A small masked image model, trained from scratch: layers 12.
Rows from block 5 of a small masked image model, named by matrix and row number. Rows with one number within an expert belong to one neuron, the router's apart. Each number is 128 + 24 x the weight over its row's rms, rounded and kept within 0 to 255. All counts start at 0.
Before each expert's rows are labels from the 100 images, of 14848, where the router gives the expert most weight on average: "strongest on" is what is common among them. Only what is clearly more common there than usual is listed. The data: larger renderings of crowded toy scenes. In brackets: how many of the 100.
# router: router (model.blocks.5.mlp.router.weight, 4x384), inputs 256-319
# up: expert up (model.blocks.5.mlp.up, 4x192x384), inputs 256-319
# down: expert down (model.blocks.5.mlp.down, 4x384x192, transposed), outputs 256-319

# expert 1
strongest on: count: six (75)
router.1 [198 122 134 127 140 108 137 108 152 116 132 161 118 129 105 139 145 155 110 143 158 131 134 121 137 112 125 147 134 150 179 113 111 120 128 164 126 123 142 147 142 140 132 125 132  79 142  97 114 140 113  13 136 132 151 128 109 124  89 120 114 148 141 116]
up.0 [148 139 111 124  84 146 142 141 123 123 112 139 127 105 133 100 114 156 127 122 112 142 110 112 129 130 106  85  89  48 153 136  99 153 115 107 126 113 140 148 128 168  49 146 107 159 133  83 125 171  92 138 139 139  98  77 127 158 145 149 102 101 109  96]
down.0 [188 115 133 165 103 104 166 142 136 122 117 156 116 132  94 137 107 100 118 137 110 171 102 100 155 137 110 137 161 142 155 100 149 111 150 124 138 167 131 136 183 177 139 146 152 123 136 102 164 139  97 140 108  82 143  98 141 150 169 130 134 120 114 103]
up.1 [141  86 126 137 123 119 149 126  85 157 132  96  90 131 118  91  87  99 146 129  88 163 129 165 123 166  97  96 139 127 241 165 109 148  86 108 106 130  96 133 137 155  91 124 138 122 122 114 170 127  79 115 140 142  98 134 133 138 111 156  78 120  87 134]
down.1 [150 146 183 127 125  97 138 145 125 108 127 153 107 120  94 142 138 120 135 146 205 116 129 109 154 101  84 204 100 148 161 154 171  90 164 106 128 100 133 112  98 138 123 156 107 108 114 106 132  95 127 139 136 117  83 121 123 148 105 138 158 146 130  99]
up.2 [116 131 125 113 108 132 135 118 126 157 143 118 146 110 112 119  58  89  99 159  93 132 134  82  88 113 130  55 155 145 124 168 138 134 110 111 101 123 139  93 141 135 114 141 118 129 141 134 147 114 125 140 121 161 161 134 131 122 115 111 123 119 129 135]
down.2 [147 158  90 124 119 163 123 135 135  95 135 164 131 124 109 129 125  80 165 134  95 130 112 121 122 142 130 154 159 110 116  70  89 112 127 139 145 117 160 112 154 109 126 134  99 136 156 151 128 120 103 113 122 121 118 144  89 135 163 162 147 149 132 127]
up.3 [120 105 134 136 130 152 166 134 105 154 132 174 154 130 128 142 138 139 112 130 131 141 101  92 138 122 119  90 137 135 139  73  97 110 155 130 151 134 144 171 167 109 116 111 152 112 159 141 137 122 156 125 107 131 134 102 121 201 106 122 138 140 131  97]
down.3 [ 88 107 107 143 129 126 146 118 168 123 148 116 129 110 165 125  98 137 121 119 109 157 127 102 109 110 129 133 133 118 153 152 116 158 126  90 124 132 124 179 119 127 132  97 184 181 153 132 134 128 116 120  85 101 105 149 101 114 124 127 124 122 130 157]
up.4 [128  97 103 127 112 155 133  99 136 126 103 164 111 146 160 168 133 141 139 161  77 131 149 114 129 148 156 136 159 162 107 148 143 110 112  99 136 142 130 151  88 121 104 146 122 153  81 123  88 154 161 134 127 147 189 102 150 110 134 149 128  88 136 134]
down.4 [110 136 118 138 121 114 167 116 103 131 137  69 115 165 102 130 100 164 191 119 146 156 120 129 142 126 100 133 157 162 142 126 115  94 147 151  79 123 145 141  99 134 126  97 105 102 103 127 140 128 126  61 124 185 160 144 140 107 167 142 129 172 103 140]
up.5 [101 117 142 131 129 153  83 124  98 118 139 119 101 148  76 131 130  95 120 135 174 133 137  94 105 143 145 131 117 190 142 100 140 153 140 116 145 108 109 153 131 135 135  89 133 133 112 152 150 131 119 142 105 162 133 176 132 149 124 185 124 141 126 143]
down.5 [124 134 119 156 145 127 148 119 123  92 105 106 131 118 171 127 138 121 142 121 147 115 122 118 160 120 116 148 152 121 165 155 145 138 115 140 132 132 128 108 153 121 104 104 101 144 144 148 120  71 164 102 130  98 122 108 129 143 168  79  94 122 130 141]
up.6 [105 138 122 129 114 117 100 120 134 112 161 135 115 144 141 149 131 114 146  92 137 117 144 120 123 140 139 134 159 115 106 165 129 146 127 112 135 109 132 175 120 103  81 120 132 131 151 157 121 119  93  85 110 116 112 141 149 115 178 123 135 124 127 131]
down.6 [ 85 128 143 177 144 147 137 165 115 163 130 121 114  87  70 119 132 112  95 102  90 121 152 130 107 149 110 122 118 100 128 131 142 104 170 132 117 148 130 127  81 133 139 143 148 161 159 138 152 130 113 120 124 146 122 128 104 124 114 110 160 135 123 116]
up.7 [ 82  88 111 129 139 165 123 126 107 146 134 107 123 140 143 109 151 131 132 118 130 144 115 101 134 105 133 149 118 117 138 104 108 123 121 112 186 128 139 143 147 151 148 120 105 129  94 141 144 172 107 157 115 168 114 157 136 116 113 146 122 122 144 124]
down.7 [111  94 128 166 134 108 112 139 133 132 126 145 115 113 108 105  81 122 117  99 157 125 139 128 136 155 136 134 111  95 127  79 124 108 115 105 180 167 115 127 130 149 102 151 177 132 140  99 120 127 133  84 124 119  90 137 115 123  79 124  96 146 122 137]
up.8 [ 92 125 116  73 106 132 132 123 133 124 136 173 109 127 141  99 151 161 157  99 120 168 165 180 122 114 124 155 121 109 110 152  88 125  89 146  76 117 165  90 140 122  83 129 106 122 105 135 137 118 101 137 106 112 132 116 117 163 111 122 120 130 126 113]
down.8 [ 95 126 119 170 128 113 141 132 151 137 145  82 153 127 108 154 121 149 152 155 100 122  96 116 134 124 141 129 152  82 107 139 134 111 122 141 141 147 125 112 119  92 150 113 163 152  73 140  81 119 104 150  78  70 108 123 142 120 120 121 158 148 125 139]
up.9 [127 118 119 128 142 135 117 136 122 139 178 145  98 116 106 131  95 129 125 140 130 117 120  83 126  93 113  79 146 114 124 114 128  97 142 135 115 128 125 127 151 127 109 162 127 113 122 130 139 121 166 136 138 126 136 125 131 116 145 169 117 140 124 111]
down.9 [130 162 108 125 133 139 135 116 108 108 140 105 141 143 162 179 109 154 167  99  85 136 136 142 125 141 114 149 131 117 116  97 145 124  98  97 115 136 149 106 156 187 136 143 129 167 139 147 129 117 143  80 100 137  99 123 105 121 140 111 130 129 139 144]
up.10 [ 68 131 102 115 105 132 114 131 143 145 133 129 122 101 169 109 170 153 134 135 134 112 134  80 148 103 103 135 131 134  80 149 114 159 130 127 122 128 131 156 135 123 130 147 119 123 182 147 132 145 109 106 103 144 128 143 150 152 144 142 158 124 150 121]
down.10 [ 46 103 116 178 132 154 113 126 128 137 140  99 118 142 107 137 166 111 137 134 125 129 136 160 124 152 135 119 113 150 145 167 144 103 144 189 153  93 156 120 122  99 141 127  83 102 139  88 131 113 145 146  48 113 110 146 135 139 139 121 164 164 144 149]
up.11 [112 109 107 120 161 126  72  83 131  87  99 125 172 138 133 184 130 127 152 156 142 117 177 118 118  99 147  67 127 125  77 134 133 140 119 116 151 124 136 123 138 121 121 121 163 147 132 145 118 129 142 122 128 111 118 166 189 130 106 119 155  81  87 162]
down.11 [ 87 142 143 137  89 129 131 143 105 111 126 174 135 107 142 125 115 108 103  81 127 115 113 142 125 158 146 129 135 131  85  75 114 122 116 129 170  90 136 166 134 156 170 119  79 106 116 175 106 129 104 125  65 117  95 187 147 137 172 134 129 104 116 159]

# expert 3
strongest on: count: two (60)
router.3 [ 86 149 128  70 103 132 115 185  95 120 126 137 122 124 144 109 142 155 154  86 126  96 175 128 121 166 124 116 118 119 107 141  85 134 110  47 134 123 109 114  94 138 133 111 156 142 133 160 105 111  96 159 117 111  91  98 194 114 140 128 138 142 123 162]
up.0 [137  84 117 187 109 128 133 108 145 102 155 122 114 107 120 123 140 170 121 154 138 142 125 110 115 120 133 130 167 121 168 107 147 130 100 111 112 131 114 153 123 137 120 147  68 128 151 107 106 138 146 116 120 150  99 184 137 137  86 149 128 122 171 145]
down.0 [122 125 158 169 159 131 148 184 130  64 114 129 160 151 119 101 158 125 156 120 125 129 176 141  90 119 142 137 127  95 146 153 140 139 134  77 149 143  89 124  92 133 155 141  88 118 114  70 107 110 101 154 168 121 158 103 140 123 165 122 141  69  91 117]
up.1 [136 111 124 151 120 131 115 112 126 115  99 100 133 116 142 175 132 160 117 123 139 136 111 151 136 155 168 110  92 111 165 174 110 132 147 106 132 108 161 105 119 156 135 100  98 130  91 105 164 144 142  94 129 130 139 139 141 139 128 114 109 117  95 113]
down.1 [162 123 103 140 134 211 141 102  90 180 150 132 147 138  98 115 115 143 152 164 119 154 172 109 147  75 112 110 117 114 115 136 114 113 119 156 112 131  87 149  99 146 159 121 133 115 158 113 141 135 104 110 154 123 113  98 107 100 123 150 124 171 100 130]
up.2 [135 152  44 126 122 142 118 125  93 129  78 154 128 125 112 122  95 146 119 151  75 169 123 143 114  96 184  89 120  97 167 135 117  98 137 115 133 153 120 123 156 142 137 121 162 123 123 133 145 158  83  97 115 138 110  99 138 155 101 141  97 141 134 156]
down.2 [ 96 150 142 193 137  85 114 128 149 166 159  64 120 111 124 146 136  58 122 131 138 130 143 144 119 190 134 117 169 110 113 105 138 119 121 168 132 131 159 156 121  87 101 106 115 139 129 130 104 144 156  46 178 134 128 160 155 112 127  96 131 162 118 141]
up.3 [137 103  94 159 137 128 120  90  86 150 127 142 160 134 100 112 104 104  92 149  88 170 156  69  99 102 147  94 135 116 130 143 101 125 121 107 123 161 118 168 144 114 150 183  78 157 160 142 136 165 142 102 130 170 111 122 111 142 127 148 127 115  88 131]
down.3 [ 78 180 115 164  94  95 102 127 112 111 133 132 134 156 183 141 148 102 125 100 128 113 134 167 100 172  42 124  98 114 129 153 161 147 144  89 155 117 104 124 103 143 103 117 114 125 157 118  98  97 114  60 151 101 129 165  92 138 153 116 120 104 139 163]
up.4 [127 110 170 138 115 127 167 149 112 129  96 113 110 113 119 136 140 106 139 185 121 144 127 161 172 183  88 118 116 127  90 122 153 102 196 134 134 117 153 140  99 128 172 128 106 118 109 127 148 124 124 129 112 119 102  82 115 105  71 103  80 148 136  98]
down.4 [151 135 114 203 146 138 110 121 111 135 133 117 129 103 126 129 131  95  94 110 156 105 127 131 134  68 127 123 162 115 149 153 153 117 131 166 146 158 113 116 138  94 152 136 120 103 109 141 103 120 122  76  97 130 133  89 153 167 152 178  82 133 130 140]
up.5 [130  52 139 127 121 158 118 129 113 152 109 128 164  75 145 120 147 124 136 164 118 186 112 172 157 143 151 105 127 137 135 157 162 104 153  83 149 146 178 146 121 157 159 123 140 141 118 129 180 125  84 100 120 145 126  64 187 119  98 117  82 110 128 144]
down.5 [156 126 104 159 137 143 132 117  77 166 110 119 160 130 134  96 130  99 122 109 125 107 141 156 123 151 130 149 144 117 138 114 122 117 166 166 154 151 132 113 102 120 135 112  99  50 134 136 105  95 175 117  85 126 119 141 128 144  75 139 159 179 135 111]
up.6 [127  90 116 147 126 148 124  89 108 149  96 119  84  79 112 137  87 129 111 134 125 149 109 151  92 106 122  86 123 165 156 143 129 101 113 137 124 115 102 152 129 132 110 100 113 141 103 107 173 162  79 104 138 158 156 144 133 126 113 123 140 113  83 133]
down.6 [136 141 118 105 120 169 121 138 123 204 162 164 167 105  98  75 113 155 144 115 103 117 135 100 141  88 168 150 105 161 132 115  92 153 140  93 104 158 128 136 131 169 166 152 116 159 156 116 133 127 164 126 132 131 141 113 140 115 121 151 118 118 115 127]
up.7 [149 143 101 155 133  87 111 116 118 133 144 119 122 159 104 139 172 127 102 122 166 135 136 137 129 110 133 149 119 147 134 115 109 130 107  86 150 129 135 129 107  97 126  96 125 164 147 123 107 119 103 129 120 110 112 120 121 153 145  99 119 142  49 178]
down.7 [137 166 122 119 165 178 128 125 152 104 163 114 140  69 134 158 132 133 145 206 138 135 146 155 129 125 134 108 105  79 186 124 135 131 119 145 129 135 112 136 116 121 145 138 128 169 116 154  59 116 159 128 136 131 141 155 114 109 166  94 158 101  99 143]
up.8 [130 157  68 120 128 136  99 112 123  86 111 169  87 124 105 123 110 140 134 154 117 165 135 118 110 101 142 105 135 134 161 137  93 160 106 161 154 134 128 115 138 128  99 135 118 102 144 128 118 143 135 100 122 133  84 100 156 132 105 122  94 112 151 184]
down.8 [ 92 136 122 200 111  69 134 142 165 101 134 116 116 144 132 134  83  76 117 117 147  96 103 119 109 180 133 119 155 124  98  98 156 104 129 135 116 176 156 132 138 134  94 134 141 184 134 128 100 156 112  70 188  94 136 151 108 141 157 138 115 144 131 157]
up.9 [126  57 127 121 161 157 129 108 132 101  82 153 115 112 151 131 152 149 142 147 138 134 127 132 138 132 100 152 134 132  90 131 132 112 157 151 154 117 134 125 129 131 180 133 129 141 105 101 108 142 163 124 136 144 120  80 153 108  75 125  88  90 138 153]
down.9 [152 134 127 132 115 137 132 128 135  77 174 131 135 141 139  98 111 151 147 153  85 159 123  82 134  69 129 134 126 105 120 122 151 122 101 122 156 117  92 142 108 137  94 135 127 112 103 148 148 123 122  96 115 111 144 116 130 120 153 132  97 106 143 174]
up.10 [138 145 137 180 119 109 112 122 145 139 124 125 129 169  99  99 136 165  66 145 118 154 114 121 127 110 114 129 133 135 153 111 166 112 135  91 115 108 166 147  73  97  96 138 136 130 131 143  98 108 108 109 124 144 104 161 141 138 136  95 134 130 130 111]
down.10 [109 148 131 142 122 171 123 137 139 125 133 128 120 115 150 151 181 170 158 142 159 132  74  97 104 116  96  86  94 134 102 138 122 123 121 115 131 113 152 131 125 113 134 125 129 108 142 129  89 159 138 140 103 135 141 160 133 134 136  87 155 126 136 141]
up.11 [141  94 133 138 131  99 115 111 130 163 133 158 117  63  89 143 120  82 102 131  97 169 117 112 134 128 107 132 203  96 180 165 163 152 141  99 155 143 120 147 107  88 149 133 148 176 132 106 154 137  66 125 132 103 112 169 156  95  78 157 131 112 121 115]
down.11 [161 122 135 121 147 124 121 128 142 126 125 152 142 128 122 143 109 120 136 105 117 107 126 141 124 117 115 118 134 107 110 157 108 159 148 146 171 174 100 128 110 110  92 111 134 133 107 111 102 115 107  79  88 150 130 123 158 132  96  85 114 201 134 120]

# expert 0
strongest on: count: two (42)
router.0 [125 123 131 183 120 125 126  94 125 143 131  81 131 135 109 124 136  79 141 153 108 130  85 130 129 141 126 106 126 117 107 133 214 124 148  76 110 134 140 111 107 126 121 121 103 222 128 165 140 142 117 159 122 128 105 106 144 133 145 138 128   0 129 134]
up.0 [141  71 141 157 122 112 164 127 124 147 157 105 153 137 112 144 130 159 136 121 113 124 133 150 154 138 130 132 119 125 142 139 146 131 170 135 114 128 114 120 119 162 148 123 127 140  97 156 150 157 159 115 111 100 155 136 170 129 160 135 162 148 133 123]
down.0 [135 115 134 180 122 134 140 144 143 104 128 159 179 141 113 153 123 135 180 108 142 119 131 145  94  31 111 100 132 133 137  91 138  89 152 116 161 130 131 146  84 124 119 137 138  83 135 113  84 148 105 144  88 100 150 134 136 140 130 140 136 131  93 162]
up.1 [131 106 134 169 100 109 130 151 118 142 118 139 164 150  78 153  94 157 117  98 143 138 109 132  49 121 117  83 110 109 153 127 120 118 109  95 147 140 113 154  93 164 106 128 128 135 116 150 177 111 135 128 144 139  97 173 130 135 159 147 194 156 138 122]
down.1 [116 139 130 129 123 133 126 132 121 176 111 137 107 114  90 135 108 116  73  91  62 133 120 118 151  85 122 136 140 192 123 153 109 103 150 138 106 137  96 107 162 133 146 130 117 136 140 108 140 128 142  83  94 123  75 119 136 146 105 124 135 130 132 135]
up.2 [120 114 128 159 119 136 146 116 147 106 110 141 156 114 101 140 105 103 137 163 125 208 137 127 133 120 122 133 143 151 117 102 124 150 115 102  72 138 109 110 140 117 115 122 134 148 107 119 148 133 152 145 114 129 142 140 137 175 112 135 117 113 125 141]
down.2 [123 118 125 102 142 123 118 108 119 114 153 153 122 105 156 147 134 129 129 137 152  99 112 134 115 125 119 117 124 105 138 131 133 122  55 172 169 133  85 147 122 145  70 107 100 120 130 117 105 155 132  98 150 169 123 112 114  36 114 134 101 167 130 134]
up.3 [126  97  46  99 116  95  98  77 124  96 147 131 140 139  94 157 108 103 133 136 140 133 145  85 131 121 123 143 131 138 191 161  79 112 149 135 137 166 107 125 139  93 112 112 134 157 129 125 133 135 138 143 125 107 129 149 124 176 127 103 170 115 122 147]
down.3 [162 154 144 111 172 112 138  95 118 108  98 101 139  98 127 113 126 113 130 143 131 126 110 154 135 116 128 103 104 107  93 137 160 130 114 146 117 103 109 118 146 145 125 156 138 125 114 136 139 128 125 117 120 110 133  79 116 137 169 113 130 117 125  67]
up.4 [137 108 123 115 138 110 130 139 131 112 126 131 115 139 132 111 102 146  88 137  99 127  93 162 162 139 118 132 104 119 138 156 141 125 121 112 128 138 178 127  86 105  74 126  96 105 126 122 163 133  86 120 133 124 152 133 122 127 139 105 160 175 134 129]
down.4 [ 93 132 116  99 115 124 110 116 143 128 126 103  93 132 125 111 124 167 111  87 161 125  97 106 154 193 138 124 104 136 109 139 117 140  94 123 113 135 141 138 131 145 133 110 144 149 144 123 140 107 125 148 110 132 108 105 153 131 123 103 116 104 140 128]
up.5 [138 127 145 149  84 137 115 159  94 143 153  98 169 113 134 153 150 166 181  87 165 130 115 100  99 119 136 106 102  95 131 148 106 158 121 128 132 124 108 178  97 127  80 150 103 143 130 136 132 111 136 110 119  93  82 136 139  94 131 131 136 107  99 110]
down.5 [130 137 131 163 141 172 133 124  97 152 134 170 129 153 104 164 113 147 113 180  82 147 156 109 127  61 144 120  79 139 147 110 128 142 131 152  92 128 125 126 145 113 152 120 142 160 160  70  97 144 135 104 111 124  90 103  98 114 115 128 119 154 121 152]
up.6 [165 122  90 111 113 112 143  80 148 122 128 138  91 126 106  94  92 110  87 144 126 146 181 115 152 137 121 122 120 141 173 132 135  66  76 113 148 100 153 112 159 154 131 127 121 134 157 102 141 152  98 129 155 158 148 146 162 111 104 125  90 111 128 175]
down.6 [107 134 131  96 183 166 116 138 136 145 145 128 139 139 127 132 161 156 111 140 109 118 110 113 117  98 111 134  84 134 101 124 143 125 131 123 147 166 144 140 130 123 181 135 121 134 104 126 128  85 175 105 131  97 101 125 144 137 154 119 156  92 118 142]
up.7 [149 151 142 122 124  90 125 150 152 164 143 101 186 137 168 122 173 189 182 121  92 124 123 121 154 127 144 140 136 101  89 144 136 119 128 177 135 114 157 164  75 141 106 110 173 143 146 152  92 112 120 109 127 115 125 129 148 124 139 126 109 136 128 107]
down.7 [172 107 130 169 116 124 133 121 150 134  98 166 114 136 171 111 134 142  81 179 115 149 121 137 117  77 132 118 104 150 100 132 140 137 123 179 136 119 122 142 105 149 114 136 142 168 132  93 115 149 132 132 100 123 167 123  90 119 130 117 106 172 129 141]
up.8 [123 118 102 123 117 143 148  49 130 147 116 170 131 120  87 121 138 128 161 102 118 149 113 142 145 113 103 140  98 134 122  71 141 143 141 124 117 129  91 145 178  80 117 114 115 167 117  70 131 150 125 148 113 135  94 136 185 124 153 166 108 102 116 106]
down.8 [133 126 129 143 129 180  97 114 147 112 174 152 140 119 129 141 135  77  85 154 125 159 130 108 121 157 128 132 124 105 142  78 108 149 116 154 134 144 150 109 118 153  77 122 112 113 146 105 133 119 113 107 127 157 141 102 136 100 192 106 130 183 131 126]
up.9 [127 120 143 148 147 153 133  67 111 123 155 121  99 102 117 102  64 108 120 160 105 148 164  72 152  80 130  75 125 147 117 109 143 145 124 110 142 132 155 142 157  97 137 152 138 158 100 139 116 135 119 147 139  73 129 144 162 156 150 151  97 114 119 161]
down.9 [137  86 125  77 107 116 115  74 105 140 109  95 122 145 141  78 168 147 143 108 155 139 121 151 150 121 137 151 140 115 129 118 100 112 129 177 150 164 101 109 113 114 114 135 146 147 138 107 119 106 100 119 138 136 131  85 133 130 116 113 131 174 140 125]
up.10 [118 133 127 110 137 132 143  76 136 131 142 155 118 126 120 158  84 112 132 131 126 114 105 149 130 108 117  92 149 160 175 154 146 121 145 125  98 136 143 138 167 118 155 158  84 132 156 119 121 169 154 133 115 156 130 139 132 103 142 160 109 101 130 149]
down.10 [146 111 123  79 113 136 123  65 105 157 130 127 110 129 138 164 157 143 120 127 142 173 138 106 147 124 136 130  77 152  79 141 112 109 122 150 161 126 156 166 139  77  97  92 115 165  86 112 109 165 132 123 143 130 128  64 178 150 119  78 116 123 122 119]
up.11 [176 106 103 120 136 157 157 107 137 110 119 146 147 146 131 129 140 143  95 110 133 107 104 119 120 132 154 155  49 119 155 133  73  85 120 120 136 127 105 126 113 122 122 127 108 127 145  91 101 132 159 134 158 151 117 167 119 151 166 111 151 121 101 145]
down.11 [141 118 115 144  98 127 175 116 148  94 158 117 124 131 145 101 118 120 140  44 132 126  61  95 162 117 128 146 154 159 133 129 132 116 122 144 158 160 130 114 152 160 133 101 122 149 101 143 177 137 141  66 140 131 169 111 166 156 103 147 134 125 122 161]

# expert 2
strongest on: count: two (72)
router.2 [135 121 120 124 141 152 128 133 133 135 121 129 141 123 154 135  90 129 110 129 129 154 133 133 124  90 129 146 131 123 126 127 116 136 126 152 137 129 119 126 176 103 128 148 124  96 112  75 149 115 179  31 133 145 144 186  89 136 141 129 131 191 119 116]
up.0 [108 126 122 106 130  91 133 133 145  90 190 129 135 115 177 129 151 161 141 148 147 120 141 158 128 109 150 155 121 120  86 147 137 110 117 148  96 132 107 133 129  90  60 150  78 125 150 153 105 138 133 125 110 171  73 118 126 130 139 159 113 156 124 126]
down.0 [ 71  82  81 185 126 182 133  82 121 145 135  95 132 113 122 137 126 119 123 128 115 139 127 103 117 158 161 105 127 119 146 131 127 100 118 150 128 137 116 135 127 129 123 136 126 122 132 100 139 153 153 159  48 111 131 135 160 119 120 132 129 172 120 175]
up.1 [126 110 105 139 102  98 123 128 128  96 140 124 100  97  88 116 154 139 170 148 144 156 118 116 136 155  90 118 133 105 129 133 124 115 113 124  99 138 113 129 100 142 106 120 156 133 147 148 128 126 112 113 123 133 115 110 197 136 137 143 177 111 140 123]
down.1 [ 94 136 128 164 120 183 118 123 125 124 126 124 123 132 152 135 124 107 110 130 109 149 118 131 111 115 140 104 127 124 131 145 129 124 100 160  98 121 136 151 123 103 128 136 147 121 126 142 103 130 127 181  58 103 111 104 112 146 132 124 129 111 127 197]
up.2 [139 136 154 137 146 131 107 140 174  82 113 145 152 140 151 155  76 113  92 166 207 155  62 109 137 101  99 143 123 133 129 100 151 106 125 119 153 105 150 122 135 128 114  71 132 117 125 104 147 107 128 140 144 172 140 157 130 157  92 163 147 142 151 123]
down.2 [ 96 123 136  97 144  90 144 119 138 120 127 140 136 164 120 140 140 143 163 158 139 132 114 131 144 156 135 110  84 118 137 129 160 108 140 121 155 126 122 135 110 110 140 112 108 110 123 116 104 145 134  92  88 180 118 112 128 105 135 143  68 118 135 124]
up.3 [117 109  91 130 126 105 140  91 150 147 141  80 129 118 160 150  82 126 130 148  97 154 132  76 114  90 127 130  98 101 147 130 122 108 122 108  92  92 115 143 131  87 131  78  97 142 169 171 128 103 121 100 108 153 113 151 120 136 109 185 120 140 140 177]
down.3 [ 97 126 156 153 121 109 114 130 111 101 104  74 103 134 119 140 132 165  93 154 157  79 145 104 146 175 201 137 116 128  63 137 144 115 153 118 133 122 111 156  95 150 137 166 114 129 124  96 114 113 122 126  60 130 114 163  98 129 157 130 142  93 125  76]
up.4 [126  91 143 127 149 120 168 111 109 110 123 144  90 141 121 119 113 124 133  98 107 101 124 155 127 145 115 117 126 133 115 143 125 113 143 119 119 120 148 126 128 169 149 162 136 169  57 150 105 139 100 143 114 130 129 147 133 145  97 128 123  82  62 109]
down.4 [117 115  99 107 139 147 179  99 121 167 159 139 158 172 136  98 107 116 149 136 142 141 137 136 116 118 116 147  97 105 167 147 131 118 125 140 136 131 171 131 136 128 111 116 110 172 105 148 159 103 140 116 113 131 131 116 107 110 102 137 137  97 160 168]
up.5 [143 122 122 141 161 160 120 117 160 113 133 147 127 130 112 144 105 146 112  71 179  94 128  92 139  81  92  62 126 128 134 116 167 145 146 124 132 129 162 127 153  71 103 164 120 139 108 128 178 139 147 107 146 128 161 149 151 141 127 169 115 133  84 135]
down.5 [122 157 131 120 158 107 132 123 148 139 158 113 123 132 130 127 149 160 146 128 145 116 155  74 136 151 132 126 151 101 108 123 113 152 153 143 127 190  68 109 163 144 156 133 165 118 148  85  75 175 153  88  70 129 156 104 126 123 162 153 115 157 122 131]
up.6 [137  92  91 142 119 157 137 117 143 135 138  98 188 147 151 126  78  83 141 150  94 135 116 128  79 177 164 132 157  99 123 123 132 112  98 129 133 104 121 123 126 117 117 123 102 144 108 127 147 118 141  86 111 176 119 122 136 141 120 140 114 136 135 177]
down.6 [109 142 145 140 106 145 148 149 100 124 135 116 111 121 108 154 155 135  99 168 152  94 120  78 126 149 112 149 115 118  93 108 159 113 144  82 106 117 154 159 116 166 158 134  55  93  88 119 143 108 134  96 110 121 126 131 141 127 120 101 131  95 132  92]
up.7 [103 141 146 135 105 126 149 137  88  96 190 138  90 128 104 101  98 161  98  98 139 114 183 136 145 104  92 126 138  84 118 120 120 139 180 124 113 145  78 149 146 165 143 134 151 117 151 157 140 175 145  99 126 138  89 149 119 121 133 132  89 126 101 129]
down.7 [135 103 127 161 103 138 134 115  95 187 137 123 135 129 138 121 136 108 123 158 113 120 141 128 113 184 144 128 124 120 153 157 116 111 109 133 137 160 116 129 129 114 158 130  97 114 160 104 137 118 101 108  30 136 126 130 102 135 127 178 121 155 110 139]
up.8 [103 108 136 121  83  99  93 122 174 148 149 129 120 169 132 130 127  99 111 141 140 136 152 101 116 163 216 153  98 160 138  96 137 157  80 148 180 119 153 104 158 123 134 113  94 109 151 117 155 133 141 132 117 125 143 169 140 166 103 120 156 137 121 112]
down.8 [ 73  97 126 169 134 139 138 122  96 119 123 101 143 116 126 117 171 131 120  94 121 102 135 122 125 149 126 153 134 127 112 113 161 112 115 129 142 152 148 141 114 164 151 118 113 173 127 114  86 129 170  58  67 154 118 113 133 144 157 144 115 129 117 154]
up.9 [111 128  97 146 124 108 142  92 142 137 100 105 130 148 131 104 134 134 157  67  91 100 140 142 133 145  86 117 120  87 135 137  93  94 102 112 160 140 127 109 108 120  94 164 145 124 177 155 122 136 144 106 121 103 104 131 133 155 140 133 107 113 116 133]
down.9 [125 135 140 168 129 100 123 132 160 115 130 117 134 146 120 165 143 126 130 131 157  92 125 103 144 142  96 119 107 109 145 140 159 113 135  95 114 121 103 104 146  89 108 128  96 181 109 111 108 138  84  86  89 144 115 120 110 115 145 163 134 100 122 162]
up.10 [111 174 151 111 127 131 124 147 116 202 132 134 132 116 119 130  86 112 130 120 140  88 105 170 131 141  20  96 116  88 163 123 109 148 101 114  99  95 117 132 134 103 112 119  96 120  93 168 138 138 113 111 142 120 123 146 124 155 121 116 159 121 126  95]
down.10 [140 154 123 163 110 107 131 135 123 155 130 157 124 146 144 128 100  91 133 146 119 138 103 129 133 143 108  99 102 127 139 146 109  98 147 102 107 159 163 124 184 102  81 143  96 144  78 147 159  88 126 112  77 131  99 141  99 159 133  76 144 108 125 138]
up.11 [127 132 137 137 128 167 117 125 101 158  80  80 139 158 106 148 110 113 129 146 124 127  99 166 119 157 123 118 169 146 104  86 130 179 130 127 107 135 130 115 143 122 110 141 155 140 104 167 124 154 115 106 124 101 126 157 130 105 154 135 123 124 133 144]
down.11 [144  96 123  88 137 125 121 130 135  84 152 114  66 114 107 124  75 103 111 153  60 144 151 136 148 151 113 100 112 146 112 104  89 147  90 113 130 126 117 152 191 119 109 127  98 128 131 113 136 148 123 108 146 111 162 114 123 148 138 119 107 114 133 121]